Rows from block 2, named by matrix and row number. Rows with one number belong to one neuron. Each number is 128 + 32 x the weight over its row's rms, rounded and kept within 0 to 255. All counts start at 0. After the name is the row's rms in percent of the matrix's.
# u: gMLP up (value half) (model.blocks.2.mixer.u.weight, 160x160), inputs 0-159
# v: gMLP up (gate half) (model.blocks.2.mixer.v.weight, 160x160), inputs 0-159
# out: gMLP down (model.blocks.2.mixer.out.weight, 160x160, transposed), outputs 0-159
u.9 108 [163 152 167 136 150 163 145 113 150 105 139 136 117 128 121  92 133 106 115 122 138 159 186 169 151 163 110 165 136  90 108  64 119  82 111 133 216 147 134 154 136 121 152 130 105 128 132 110  94 196 101 156  48 125 162  80 146 140  76 219  69 103 107 131 110 106 136 170 161  85 119 127 137 123 182 100 101 158 126 131 130  68 158 121 103  82  89 112 115 162 130 170 155 109  85  99 156 137  88 153 187 156 196  90 130  72 118 130 130 109 147 106 110  97 125 148 187 160 207 110  88 132 105 124 114 172 160  79 162 151 140 131  59 123 128 159 133  82 118 146  99  96 167 109 117 143 178 148 123 167 111 135 151  86  80 130 124  93  78 145]
u.10 099 [141 162 129 101 123 196 114 138 166  78  54  95 135  66 112 119 105  73 178 145 115 138  93 194 142 130 142  86 106 108  83  82 141 120 135 149 151 109 137  76  98  99 199 167 145 182 164  87 130 128 162 131  94 163 133 126 141  87 190  92 153  49 120 187 143 117  67 162 130  79 177 102 151 137  95 151 103 173  75 136 112 151 119 124 115 122 158 145 158  89 158 129 147 109  94 140 167 110  87  87  83 151 121 146 153 154 144 146 137 120 165 136 136 131 133 107 143 107 106 125 141 103 103 176  61 118 140 112 139 165 167 155 136 165 146 162 145 138  94  79  41 160 118 113 128 160 178 169  96 102 115 161 134 133 153 178 105 129 184 138]
u.11 086 [166 126 131  90 140  85  71 131 108 136 126 103 183 162 137  92 111 130 111 185  87 145 124 145 162 109 172 158 143 113 127 217  74 160 133 128 185 106  93 176 124  50 102 121 125 143 148 148 130 125 103 120 112 133 152  80 182 157 180 135  77  81 132 100 139  10 159  98 163 155 164 139  73 108 162 100 117 137  88 152 102  95 131 132 131 170 206 135 145 129 132  91 140 129 147 166 162 165 132 111 141 102 119  94 164 102 105 110 207 126  79  89 160 163  78 109 120 152 110 157 172 119 123 147 150 143 186 133  85 105 123 195 121 125  96 113  93  97 141 142 146  97 142 163 116 116 142 139 108 125 145 194 156 102 108 102 139 136 163 144]
u.12 096 [211 146 132  92 102 168 109 105 114 134  98 128 121 140  91 110 100 158 107  47 103 123 125 133 111 142 109 135 120 109 120  77 170 137 120  64  93 142 115  73  84 108 161 145 102 156 140  91  87 152 109 198 157 153 136 123 172 129 129 132 190  86 201  81 159 121 119 189 125 117 141  55 131 117 141 156 198 113 115 149 116 160 102 132 138 140 147 111 174 115 146 194 199 146  87 146 100 131 133 130  84 139  62 204 110 145 138 134 110 167 153 140 139 107 128 129 158 176  93  95 121 129 149 146  45 161 199 105 137 156 101 153 147 108 122 177 105 202 149  92 140  96 128 161 124 129 152 116  83 107 141 124  82 133 143 155  91 121 127 138]
u.13 089 [147 171  89  80  81  75  83 103  89 150 167 147  98 112 141 157 124 166 128 148 147 100 134  76 150 102 196 112 140 134 126 155 108 102 120 148 142 143  47 118  94 122 116 161 166 115 170 112 115 160 150 194 132 155 165 175 158 116  58 132 115 128 173  50 166 129  98 150 137 106 150 132 114 153 161 100 192 161  67 145 124 124 149 110  79 107 145 129 122 154 147 165 107 151 177 151 101  98  90 188 173 136 145 121  42 125 128 155 101 133 119  95 135 170 138 131 134 187  74 148 118 156  91 121 105 130  90 152 146 127 182 136 118 170 126 133  45 158 162  90 138  68 139 145 141  75 163 137 137 107 119 105 104 108 100  92  83 175 151 145]
u.14 099 [ 97  85  76 170 125 126  95 158 113 113 174 113 133 105 155 160 138 159  99 128  97 118 155 124  77 144 139 142 121  69 126 104 153  33 112 157  66 153 144 112 109 124  83 116 115 145 110 150  96 130 118 137 120 130 142 173 123 119 111  91 129 159 115 160 156 197 156 156 134 121 108 121 168  46 155  88 109  89 103 104  82 142 143 116 151 139 138 170  96 140 121  90 117  67 157 118 162 157 134 151  43 106 131 145 155 169 102 125 130 121 151 133 142 136 126 141 171 120  75  77  89 151  95 125 198  82 110 104 124 187  84  77 139 148 137 170 131 192 137 157 143 178 168 133 120 103  67 171 163 103 101 155 172 172 134 111  42 158 178 121]
u.15 112 [122 168 183  61 188 122  92 136 117 110 114 137 140 104 142 139 135 151 103 125 160 185  98 143 107 113 118 109 159 127 143 185 191 188 152 138  83  75 151 139 118  88 117 124 114 131 133 115 143 123 160 120 151 137 136 148 131  99 139 167  82 187 117 124 123  68 125 110  79 170 119  74  94 145 152 195 102 122 137 138 144 149 104  98 102 135 157  98 153  59 129 137 154 171 139 122 123 109 137 170 142 130 175 135 160 109 100  98 175 181  72 116 140 163 103 109 181 141  89 180 107 210  65  79 142 165 185 173  95  91 125 159  84 141 146 119 164 136 102  86 129 116 133 119 152 143  65 136 193 150  77 143 103 143 125 112  81 188 180 131]
u.16 112 [132  84 112 165 121 124 205 123 129 117 180 160 196 116 183  79 195 117  41 150 131  68 153  80 103 129 169 153 154 160 132 192 109 129 105 106  91 151 133 164 154 136  90 132  84 165 161 137 158 129 144  74 132 130 115 122  72 155  82 161 171 153 144 102  94 172 136 112 155 109 111 155 192  99 158 141 137 122 159 144 155 122  98 119 117 171 152 101 217 146 142 200 106 172 132 142  85  68 147 107 131 109 113 205 150  96  95  71 182  85 117 123 139 118 128 120 150 143 116 143 139 118 104 125 144 104 113 108 145 133 114 110 119 106  94 160 146 156 147 130 140  87 168 139 117 116 155 180 110 145  51 144 150  99 116 150 141 105 178 117]
u.17 104 [116 115 147 106 163  88 110 123 124 218 135 126 211 107 105 107 208 195  90 112 128 122 113 127 109 149  94 128 153  74 148 154 155 165 126 159 138 129 135 160 150 127 200 141  86 154 135  83 170 167 105  93 141  98 119 128 155 113  89 112 124 159 127 132 143 106  63  81 157 102 123  61 152 138 142 127 132 122  98 138 183 105 146 150 100 156 135 163 146 130 157 126 145  85 159 130 141  59  75  80 107  77  81 108  72 122 144 171 115  94 164 130  97 106 116 154 177 175 151 126 132 110 106  81  89 160 107 144 160 101 141 168 131 123  98 159 110  87 100 149 110  73 128 141  93 138  76 205 145 109  78 137 138 108 105 174 106 141 169 197]
u.18 107 [122 174 139 119 164 119 120 155  96 180 160 136 123 180 101 178 139 180 120 109 125 142 108 131 103 178 116 166 129  84 151 142 160 122 145 157 129 132 156 117 112  94  73 156  78 108 119 142 130 107 115 116 109 164 113 107 154  74 154 148  93 144 186 146 172 109 139  65 144 134 191 167 133 101 148 123 154 117 101 197 134  39  92 133 119 117 115 163 146  63 162 141 180 122  85 122 139  72 176 121 115  82 157  23 113 127 149 162 120 135 143 116 103 176  62  95 116 104  91 123 110 149 200 180 134 142 115  89  93 175 150 122  94 154 101 102  88  95 158 114 136  82 181 186  97  88 150  99 140 151  98 127 130 117 138  79 127 165 132 116]
u.19 127 [137 172 100 151 138 176 156 121 148 138 147 150 103 127 142 118  79 113 128 122 116  56 122 155 163 135 169  72 121 152 140 139 194 129 136  74  92 115  76 165 165 134 113 210  41 130 135  83 137 119 164 136  97 120 189  97 128 145 142 118 104 114 114 157  71 142 125 115 147 152  79 164 114 105 115 144 105 148 124 134 162 114 168 118 136 115 109 109 123 173 109 117 182 136 137 132 156 140 139  77 203 131  23 171 147 155 127 178 126 108 150 142 155 113 183  85  89 157  97 129 125  51 109  91 102 195 123 105 107 106 123 113 116 141 137 141 166  57 144 120  92 173 119 158 174 166 174 174 116 117 151 183 172  88 140 147 123 120 129 148]
u.20 076 [147  93 136 194 182 110  95 196 136 137 111 161 128  22 162 122 146 124 139  81 151  99 128 116  74 173 105  85 145  71 181 109 174  87 141 153 195  97 152 137 148 173 103 113 140 153 135 131 120 100 123 126  90 103 123 154 113 112 139 143  78 139 105 110 157 141 161 107  98 107 171  67 156  93 117 105 128 159 131 166 135  88 124  94 172 136 132 110 116 188 116 164 229 114 108  81  70 155 133 157  90 108 179  92 158  93 136 171 136 117 149 173 125 140 122 164 132 171 143 170 153  97 200 122 128 162 122 107 140 169 112 115 154 117  84 119 124  84 110 140 144 201 117 137 112 171  95 168 132 137 151 160 132 138 131 172 145  90 158 105]
u.21 090 [169 154 119 108 195 149 124 195 153  93 173 128 162 109 167 132  97 100 148 160 118  90 118 177 120  83 128 125  84 117 156 111 118  78 112 143 124 183 107  76  97 151 139 191 153 115 116 149 110 190  54 162 134 107  79 145 102  93 137 136 137 109 113 100 136  56 123 105 132 132 179 120 127  99 177 148 147 135 111 149 159 146 123  90  90 101 126 186 185 147 146  99  79 114 183  97 212 129 134  97  91 113 130  60 138 173 103 177 167 107 180 134 118 114 104 180 109 156 124 116 117  76  55 153 133 139 123 160 143 175 160 167 184 139 104 102 125 122 161 171  89 171 121 118  71 123 145 143  73 132 130 182 128 132 141 125 144 139 142 145]
u.22 099 [132 146 100 128 112 185 128 159 138 145 145 175  74 151 168 100  77 134 176 116  93  71 122 165 134 147  99  92 149 130 144 147 129 158 125 151 124 100  99  87 127 187 160 217 156 161 213 123 172 100 186 184  90 151 103 161 179  79 133  72 115  83 132 116 144 114  99 120 151 128 177 166 119 155 101 109 125 161  91 147 145 142  85 153 183 180 131 190  97  96 157 156 143 170 137 142 165  68 130 146 123  86 174 138 135 143 103 111  72  79 128 173 147 131 141 161 125 128  84 118 161 168 132 217 160 127 125 154 122 181  73 128 121 148 132 155 158 158 145 182 148  99 121 168 102 150 144 148  98 175 113 130 103 104 111 119 107 142 136 126]
v.9 114 [134 167 134 131  63 110 176 145  33  91 131 137  92 132 154 132 108 129 156 139 157 120 127 146 146  78 149  97 152 136 137 142 131 115 124  78 139 111  89  91 103 134  88 146 116 128 126 167  57 124 120  92 140 161 142 177 144  96 161 133 170  63 119 150 137  87 134 123 110 174 144 123  92  44  96  87  60 138 136  76  95  74 179 120 142 162 150 135  84 152 131 137 122 141  90 199 221 111 133 113 113 126 179  94 135 119 107 165  80  93 144 166 101 177 158 153 143 183 178 103 123 101 147 159 163 110 143  83  90 114 169 127 123 170 121 147  96 117 139  95 128 149 131 149 182 143  75  77 164 110 191 161 133 170 149 137 110 144 114 122]
v.10 112 [101  89 124 170 125 147  99  95 178 140 117 122  97 180 145 136 174 141  97 107 151 121 121 185 177  99 148 170 134  84 104 150 111 168 109 176 104 119 135 179  39 170  41 112 125 156 125 124 143 147 144 100 186 114 158 153 114 108 135 161  91 171 104 137 117 120 134 125 156 110  93 144 152 145  82 109 176 181 100 132 177 173 131 133  88 150  84 133 107 193 126  76 104 137 150 126 182 137  92 149 129  65 151 111 115 137 174 147 119 143 101 158 164 102 162  75  95 167 130 114 139  87 120  87 119 145 140 140  63 120 170  52 144 173 136 144  84 125  72 119 136 121 134 144 176 140 125 101 155 107 113 179 129 186 113  87 163 171 107 190]
v.11 079 [131 143 130 139  74  99  65 128 129 128 114  46 129 154 102  96 125 111 100 119  98 160 168 149 125 108 173 150  76  88  45 121 142 137 180  87 105 140 122 106  43 120 178 154 112 104 141 147  95 145 154  80 102 102 135 132 130 154  92 119 148 103 145 151 109 131 120 161  83 118 172 145 117 124 147 185 145 118 148 185 134  68 131 151 143 128 133 114 134  93 159 195 119 130 112 167 124 105 157  82 169 171 116 132  55  88 123 125 131 142 166  97 126  80 197 110  98  92 149 125  85 146 114 153  97  99 156  54 110  68 130 114 111  88 126 114 106 167  93  88 122 126 152 148 164 168 126  72 151 106 110 163  80 135 101  56 185 134 148  77]
v.12 108 [112 132 151 130 147 115 187  73 142 136 131 101 114 178 166 123 195  59 147 134 173 146 130 161 130 192  43 121 133  78 111 146  66 166 129 142 133 146 140 132 156 150 108 121 140 139 105 108 164 151 112 124 126  64 129 103 105 173 110 122 104 168  72 127 224 147 137 134 160 107  90 178 151 147 142 127 154 104 157 111 140 120 144 153  94 152 118  86  65 111 175 162 108 114  80 138 101  62 117 147 173  97 175 174 104 162 184 126  84 100 105 136 138 122 165  95 150 146 166 121 120 120 143 120 117 112 188 160 139 106 135  96 105 122 212 162 121 124 107 109 115 145 149 111 159 143 172 140 138 143 106  82 135  69 121 160  61 201 101 114]
v.13 084 [155 127 151  73 169 140 126 129 105 148  44 100  71 118 130 125 137 123 132 102 110 101 165 111 135 164 158 117 178 151 156 172 125 160  95 140 126 114 145  91 100 152 103 222 111 118 179 170 112 136  90 114 149 128 155 139  95 108 130 155  99 135 115 139 156 194  94 116  93 164 143  91 124 115  92 127 193 153  96  88 116 203 142  91 115 116 106  84 136 146 133 112  88 172 144  76 103 136  98 124 195 122 142 180  96 123 136 116 113  42 144 115 154  96 128 133 110 126 182  91 141 123 105 146 174 180 109  76 152  66 141 141 166 156  53 146 161 134 208 146 144 120  97 114  97 139 176 150 153 145  99 120 117 116 192 188 115 120 156 138]
v.14 102 [175 133 179 141 192 117 128 115 104 106 107 100 171  92 149  90 106 153 119 125  70 124 145  89 126  84  96 120 154 155 101 125 120 124 175 150  96 156  49 176  94 168 147 178 120 108  70  61 156 104 218 116 109 128  79 104  69 100 126 133 122 170 123 121  96 133 144 196 195 134 163 158 124 126 158 167  81 102 134 147 152  85 106  85 172  93 159 159 132 137 112 123 135 153 136 105 132 103 113 147 102 156 131 121 161 111 154 131 154 132 123 138 140 136 124 129 213 110 134  79 128 159  80 126  72 142 114 122 106 203 140 155  82  95 124 115 162  82 120 101 150 147  94 134 194 159 115 153 176  74 169 101 160 158 152 162 159 111 110  89]
v.15 097 [161 162  87 121 130 133  82 115 123 105 127 151 100 206 175  85  99 135 104  79 104  84 103 147 189  76 173 168 162  77 134 180 151 185  91 139 134 137  98 167 159 132  87 140 139 111 129 110 114 158  99 158 118  96 146 134 105  83 123 173 102 120 114 160 125 111 155  43 171 135 110 138 109  60  99 157 190 105 149  93 161 135 104 141 107 124 123 135 155 117 144 142 209  87  91 102  75  49 114 154 145 123 138 172 129 119  59  95 134 156  78 133 146 151 173 149 136 136 147 143  92 160 148 111 145 120  86 155 111 120 143 114  90 182 125 198 103 147 131 127 108 113 127 137 148 134 123 148 106 119  56 108  47 138 163 171  82 121 125 135]
v.16 112 [131 119 165 148  98 142 115 226 133 123 173 132 118 131 138  63 136  93  63 148 105 138 220 126  95 129 129  92 198  97 109 134 137 137 120  98 139  94 150 173 113 124 138  97 138 135 144 142 152  92  67 178 158 126 124 120 135 141  83  88 156 107 162 121 132  96 129 119  88 127 105 152 128 119  90 126 203 142 202  98 132 152 121 168 131 170 155  74  95 155 119 130 111  98 101 123 180 108 201  92  49 112 106 143 150 131 125 113 105 139 112 135  99 154 192 124 154 172 149 113 136 146 197 148 160 112 133  89  95 171 120 140 101  89  89 124  94 102 128  74 159 155 176 174 137 177 198 129 105 128 120 150 139 127  88 158  95 116 178 163]
v.17 110 [112  98 187 119 126 154 167 152 111 129  78 114 102 155 137 180  61 146 116 153  82 123 112 142 166  92 150 134 123 137  90 119  95  89 116 140 153 129 164 124 145 155 101 136 123 128 129  88 136 161 172 180 100 101  67 138 135  93 173 123 131 122 182 149 122 111 203 127 108 136 172 103 120 151 182 146  93  77 110 136 135 147  96 112 128 123 119 130 173  81 115 120 146 143 148 106  70 193 191 138 114 115 104 113 129 158  56 121 133 184 145  92 105 144 171 155  64 121   4 108 120 132 201  95  88 162 146 138 102 142  77  82 145 205 133  95 105 164 117 162 128  82  69 119 136 138 122 123  92 119 167  89 126 101 129 110 125 110 102 121]
v.18 104 [162 136 122  96 105 137 155 107 128  99 132 178 163  72 178 127 175 119 132 153 171 120 106 109 123  75  91 153 166 149 122 124 139  71 100  93 104 164 104 148 135 184 173  85  72  75  75 175 124 164 172 162 107 167 141 124 139 154  60 146 131 130 117  70  87 102 197 152 123 127 114 167 145 125 149  87  91 153 157 127  95 128 141 108  81 102 131 126 146 125 159 115 126  80 131 141 144 154 176 148 167 163  76 129  72 105  72 181 186  88 132  66 206 149 151 130 145 197 123 121 173 145 104 161 117 154 109 181 162  56 112 122 130 155 177 160 131 135 138 113 157 125 101 121  94  87 114  98 175 106 137 157 138 132 148 133 158 114  83 126]
v.19 116 [146 114 168  79 121 133  88 141 159 145 137 118 143 135 195  92 143 122 140 155  36 145 142 111 178 126  91 142 140 118  99 156  96 129 144 139  94 163 158 146 160 176 140 110 140 169 177 142  83 113 122  79 124 139 122 115 123  84 166 163 143 161 138 116 123 105 164  88  85 112 151 120 120 159 105 118 155 103 127 196 105 167  77 135  85 175 163 134 163 128 218 154 127 121 115 176 157 192 102 100 115  88 191 113 122  89  98  78 208 150  99  70 160 103 134 137  70 111 133 189  91 131 121 176 145 129 151 162  86 161 134  87 126 128 130 120 185 127 130 111 103  92 107 160 151 134 109  71 129 171 104 109 111 137 175 110  99 161  77 189]
v.20 097 [122 124 132 188 154 138 151 143 177 100 145 149 110 131  91  82 130 122  81 113 111 153 129 120 124 174 162  68 154 143 132 164 192 112 192  91 136 167 137  99 128 149  73 117 145 125 109 133 108 142 118 102 140 183 138 118 131 132 122 188 144 200 125  82 144 160 136 154 131 125 118  79 110  92  92 147 164 116 160 133 113  94 174  14 141 105 112 101 139 120 102 129 114 188  96 150 187 149 112 163  86 123 135 176 104 104 130 152  97  25 117 115 117 143 158 201 124 124 173 179  97 138 126 149 138  85  60 135 134 121 102 226 115 131 117 107  91 138 115 148  85  77 122 114  99 131 113 197 147 113 154 119 144 136 135 156  87  99 124 130]
v.21 089 [ 75 156 117 143 152 183 137 133 110 172 114 117  97 154 164 119 144 155 202 140 137 131 121 135 106 122  80 147 148 201 176 152 128  88 121 109 164 126 164 146 102 164 141 103  53 129  88 100 107 106 174 128 203  87 150 103 106 133 113 100 135 147 131 126 174 118 194 100 148  89 113  87 118 141 106 160 135 142 138 182 162 112 109 158 115  75 120 158 137 129  95  82  73 114 159 148 182 148 123 133 169 129 103 100 161 137 115  52 121 115  87 200 118 101 150 139 114 126 140  84 106 161 111  72 151 165 153  97 133 179 132  99 137 145 125  94 103 136 135 112 109 168  67 165  74 140 161 128 122  95 196 163 170 107 199 168 136  90 173  74]
v.22 091 [135 148 138 106 157 140 162 126  94  95 172  98 120 143  94 132  69 193 145 124 107 135 128 148  90 150 121 168 119 135 193  62 157  67 129 139 131 202  69 112 108 123 121 170 148 166 113 121 165 128 165 150  76 125 125 116  98 133  91 112  84 107 125  91 125  92 130 160 134 122 140 102 147 113 129 100 106 150 116 163 125  79 130 101 165  81  84 140 150 134 104 117  78 154 116 114 159 122  95 209  80  50 177 117  93 125 148 159 198 131 141 104 158 104 111  84 140 154 127 119 173 138 101 130 124  93 167  91 135 196 153 221 133  98 134 105 154 120 124 122 147  77 123 124 139 100 145 180 123 172 102 159 154 188  93 161 132 102  48 174]
out.9 109 [145 119 200 106  94  99  79 124 177 155 132 158 111 153 174 120 107 194 128 132 112 132 109 118 162 140 159 160  93 139 115 159 137 126 124 137 122 113 131 150 174 155  95 139 167 168 173 125  94 150  71 163 117 153 113 126 142  76 130 206 125  80 178 104 182  79  78 112 149 147  75 191 115  67 122 129 132 100 178 130 127 155 106  88 196 114 146  76  82  76 143 120 118 159  96 126 186  65 125 108 150 124  66  57 105 104 113 162 127 122  97 127 155 178 136 101 116 112 101 153  80 114 121 115  47 139 127 131 118 108  84 115 100 121 139 145 175 115 118 121  92 132  85 164 111 120 134  48 104  77 100 159 178 124 101 119 133  93 128 122]
out.10 112 [173  67 126 146 117 113 172 136 140  98 116 167 132 137 158 101 115 179 143 147 136 114  97 213 255  76 125 103  99 171 158 107 114  93  99 135 176 126 132 141 102 159 135  75  99 131 127  99 133 112 115 151 133 141  74 143 132 110 119 110 124  77 142 132 108  98 131 135  96  62 120 130 134 119 117 108 122 141  97 108 117  94 166 108 115 139 112 112 134 150 188 116 114 119  93 137 112 129  89 111  91 183 187 106 144 168 123 181 201  79 123 165 140  98  96 154 126  90 104 116 158 145 149 235  85 137 166 128  62 139 164 158 112  98 121 154 136  22 185 137 132  92 125 167 124  96 131 132 132  90 124 139 115 109 106 126 114 128  80 112]
out.11 085 [142 152 146 155 101  83 100 123 138 116 117 168  97 130 131 138 101 165 136 117  73 143 146  76 111  99  55  98 112 162  90 124 121 173  72  38 163 116 158 133 138 131 162 141 174  94 167 151 162 157  92 190 140 144 132 108 105 113 122 160 120 124 160 125 135  87 118 113  89 100 146  85 172  79 157 121 101 161 143 162 118 110 115 146 148 131 111 131 100 171 152 142 163 164 152  96 144 163  89 148  78  69 101 131 137 104  83 147 143 119 150 138 131 168 152 100 110 139 201  63  94 107  32 127  98 116 172 135  53 135 131 142 130  94 150 134 131  62 147 117 101  95 101 101 118 107  99  82 110  71 105 131 117  39  62 104  98 119  98 132]
out.12 109 [152 150 100  97 173 133  91 152 105 119 134 139 172 137  80 175 152  97 129  84 134 162 133 131 156 119 110 112  96 139 170  99 109 140 161 104 111 125 164 136  98 109 108 138 111 144 150 179 126 144 121  28  56 137 110 139 143 163 100 158  90 208 117 122 107 158 147 159 130 159 143 145  96 135 137 122 140 119 119 152 170 118 121  93  46 169 102 165 166 156 118 121 100  96  67 114 164  99 137 125 184 186 153  93 140 125 121  92 154  86 155 133  80 117 117 139 137 149 123 214 149 165 171 184 164  98  66 212 114 125 105 184 122  93 153 123 141  69 165 130 162  82 158 183 138 102  87 177 115 167 108 136 132 137 162 128 131  96 125  75]
out.13 096 [121 148 119 142  95 117 118 137 126 154 146  87 131 121 111 177 139 162 138 199  95 144 110 105 155 177 101 115 140 159 116 136  61 149 138  79 118 157  98  96 133 144 162 225 134 156 140 160  99 140 159 137 189 109 153  91  89  59 115 110 118 115 165 167 162  80 131 148 171 140  69 115 106 151  88  49 118 138 115  98 109 155 139 127 131 185 152 160 181 164 101 149 148 164 155  75 119 170 165 102 107  74 147 184  75 164  44 176 162 163 143 140 142  82 125 111 112 173 127 170  82 124 145 115  99 155  64 140 177 133 176 110 109 134 117 111 118 139 140 173 128 126 151  95 107 138 180  80 105  88 137 173 116 136 128 137 180 122 122 120]
out.14 087 [ 75 115 118 114  71  48 167 174 142 133 103  87 128 129 113 111 117 187  99  95  98 119 152 107 101  21 126  92  85 154 146 111 154 113 178 153 113  95 108 187 130 181 145 181 144  91 133 179 112 121 138 123 162 172 128 156 170  83 114  95 137 118 135 155  84 194 171 133 125 119 140 142 143  81 118 117 152 130 130 139 103 186  63  96  90 143 136 100 144 120 101  94 107  99 150 100 105 166 135 126 154 209  95  95 165 135 116 115  83 111 118 113 111  45 194 101 111  72 131 136 176 119 110 125 116 136 124 149 137 120 122 105  84 142 143 155 155 153 100 107 138 157  56 149 100 135 112 176 113  78 136 137 145 193 140 102  90 138  99 122]
out.15 112 [157  86 138 148 120 124 127 125 115 103  95 155 149 106  58 145  70 181  85 114 145 184 114 105 161 153 130  96 117 139 145 171 142 122 129  70 119 132 117 183 129 149  80 102 107 116  79 130 110 125 116  91  80 104 159  79  73  29 191 142 132 153 175  77 169  92 134 176 132 124  66 111 114 143 116 110 113 116 138 171 151 121 155 114 139 130  54 167 135 153 120 135 155  59 116 107 133 110 162 102 117 102 150 129 147 165 116  93 193 142 122 108 155 129 163 139 120  87 128 163 175 127  90  88 160  92 154 157 151 126 116  89  85 118 112  82 144 199 113  72 124 132 154 106 172 105 130 170 164 176 129 144 110 185  59 141 186 143 127 150]
out.16 108 [ 69 112  78 195 100 118 134 155 146 134 140 150 186 154 215 145 172 145 159 116 105  86 164 158 118 144 181  85 150 137  44 155 108 146 126 110 152 117 124 152  95 114 149 136  66  80 219 133 116 141  93  55 112 118 106 161 107  87 143 127 134 158 150 184 122  97 122  98 184 111  97 151 176 120 130  31 135 145 160 114 104 174 176 134 125 178 116 147  92 139 110 152 112 106 107  71  80 135 144 127 130 138 119 124 127 134 106  92 121  78  83 126 139 138 141 126 150 162 184 123  99 136 143 127 159 147 134 140 142 125  53 154 180 119 116  72 131 171 131 122 150  71 152 131 135  67 154  66 133  97 133 133 125  97  97 143 147 129 130 149]
out.17 109 [203 132 128 161 164 135 145 162 187 128 123  99 165 113 119 184 105 116  82 134  95 124 102  88  87 125 120 140  92 152 163 132  62 115 121 113 197 160 205 114 205 165  81 136 129 108 187 107 143 116 120 123 102  77 108 112 129 114 150 122  84 145 158 130 121 133 113 137 157 137 158 123  90  66 202 159 120  75  71 115  83  96 144  90 172 137 155 188 158 121 185 166 171 100 108 152 116 118 140 122 134 160 114  62 139 124  93 134 114 116 131 105 131 122  86 156 119 193 106 133 146 152 161 152  57 112 121 107 121 134 181 163 138 151 139 121 133  92 132  99  98 138 184 175 176 121 113 146 106 189  67  96 120  95 136 133  66 122 131 113]
out.18 110 [173 156  64 148 117 126 130 119 126 159 152 131 126 110 126 121 174 134 134 123 161 115  96 126 146 112 113 116 109 110 109 138  83 184  61 125 143  75  88 142 118 124  77 156 151 127 134 177 149 117  98 150  98 138 136  85 134  49 109  98 120 127 179 115 196 110 148 104  56 154 118  53 126 145  93 202 157 186 127 123 130 107 111 104  75  97 109 141  69  61 152 116 104 137  95  94 134 102 161 173  69 147 120  66  91  81 152 175 148 128 113  83 148 162 100  84 141 100 127  78 145 129 131  74 116  90 111 138 170 103 101 126 104 138 144 121 107  81 158 114 146 125 161 125 143 120 147  98 110  50 101 207 139 104 143 139 115 105 183  72]
out.19 124 [120 141 145 125  84  66 110 130  68 110 106 192 112 122 140 139  90 134 190  96 101 115 148 137 203 112 136 143 161  92 122  97 163 164 111 150 119 113  87  81 142 179  85 123 136  87 128 131 101  78 101 159 130 152 139 126  95 103 118 121  68 142  84 108 157 100 111 135  97  97 124 122 164 131 117 175 169 110  78  61  51  87  92 106 128 114 137 132 185 137 117 137 147 137 119 133 140 176 108  92 145 190  85 120 107 122 131 129 123 146 131 109  58  68 169 119 206 103 186 130 168 121  74 163  92 123 102 116  93 110 113 130  98 106 151 198  96 105 143 128 109 107 132 135  81 162 114 146 100 157 143  27 112  85 143 147 107 124 177 110]
out.20 080 [128 148 134 110  95 123  98 174 119  66 141 134 135 166 159 158 109 188 143 129 148 137 122 164 102 169 124 145  99 112 158 109 155 119  96 105 127 105 121 191 183  85 120 154 151 114 113  65 126 136 140  55  70 105 151  96 142 131  79 156 225 161 154 143 150 129 116 109 125 155 119 132 167 116 159 171 103 101 100 159 135 121 170 100 191 144 113 192  89  82 122  91 107 109 136 157 118 109 124 107 112 106  97 113  89 178 126 147 131  86  95 115 100 163 104  75 124 150 108  87 127 132 228 124 166 126 171 143 114 134 231 139 101 133 159 154 132  70 136  89 208 119  77  82 127  84 154 161 131 155 169 142 105 122 106 140 145 120 102 135]
out.21 099 [130 142 205 145  86 119 142 108 146 144  83 120  90  82 132 109 146 113 148  96 136 132 175 150 164  60 130 124 140 107 129 138 147  82  76 113 115  62 154  99 116 186 126 124 121 118  92 163 163 121  87 121 131 165 122 108 101  99  94 135 201 111  99 108 153  93 124 157 137 115 115 203 134 110 159 146 131 123  31 181 131 126 105 124 179 139 159  92 184 103 159 138 118 158 152 150 142 140  93 185  42 179 109 166 117 119 147 139 127 121 136  88 118 110 151 193  35  97 165 143 154 176 114 111 124 184 137 168 143 156 166 163 162 135 194 135 206 109 139 160 104 141 116 147  97 135 129 129 134  90 118 148 154 182 112 131 112 137 152 153]
out.22 092 [113  75  95 136 140 191 124 135 105 150 115  98 125 143 123 146  72  76 142 146  65 117  90 199 150 125 158 146 126 124 138  86 142 121 134 130 131 131 119  90 162 161 125  92 180 140 132 141  72 144 117 113 155 174  82 140 167 109 157  81 132  44 173 161 125 122 118  92 124 148 122 106 182 125 178 144 117  86 105 141 139  73  64 131 109 139 153 105 141  95 152  94 139 138 142 173 166 111 113 134 161 115 127 104 165 131  91 184 159 135 120 147  84 183 171 123 104 151 124 188 152 121 201 169 146 151 104 109  66 177 124 100 121 127 136 137  57 155  85  89 164 146 164 167  52 125  92 154 144 125 140  67  91 150  74  86 132 181 106 126]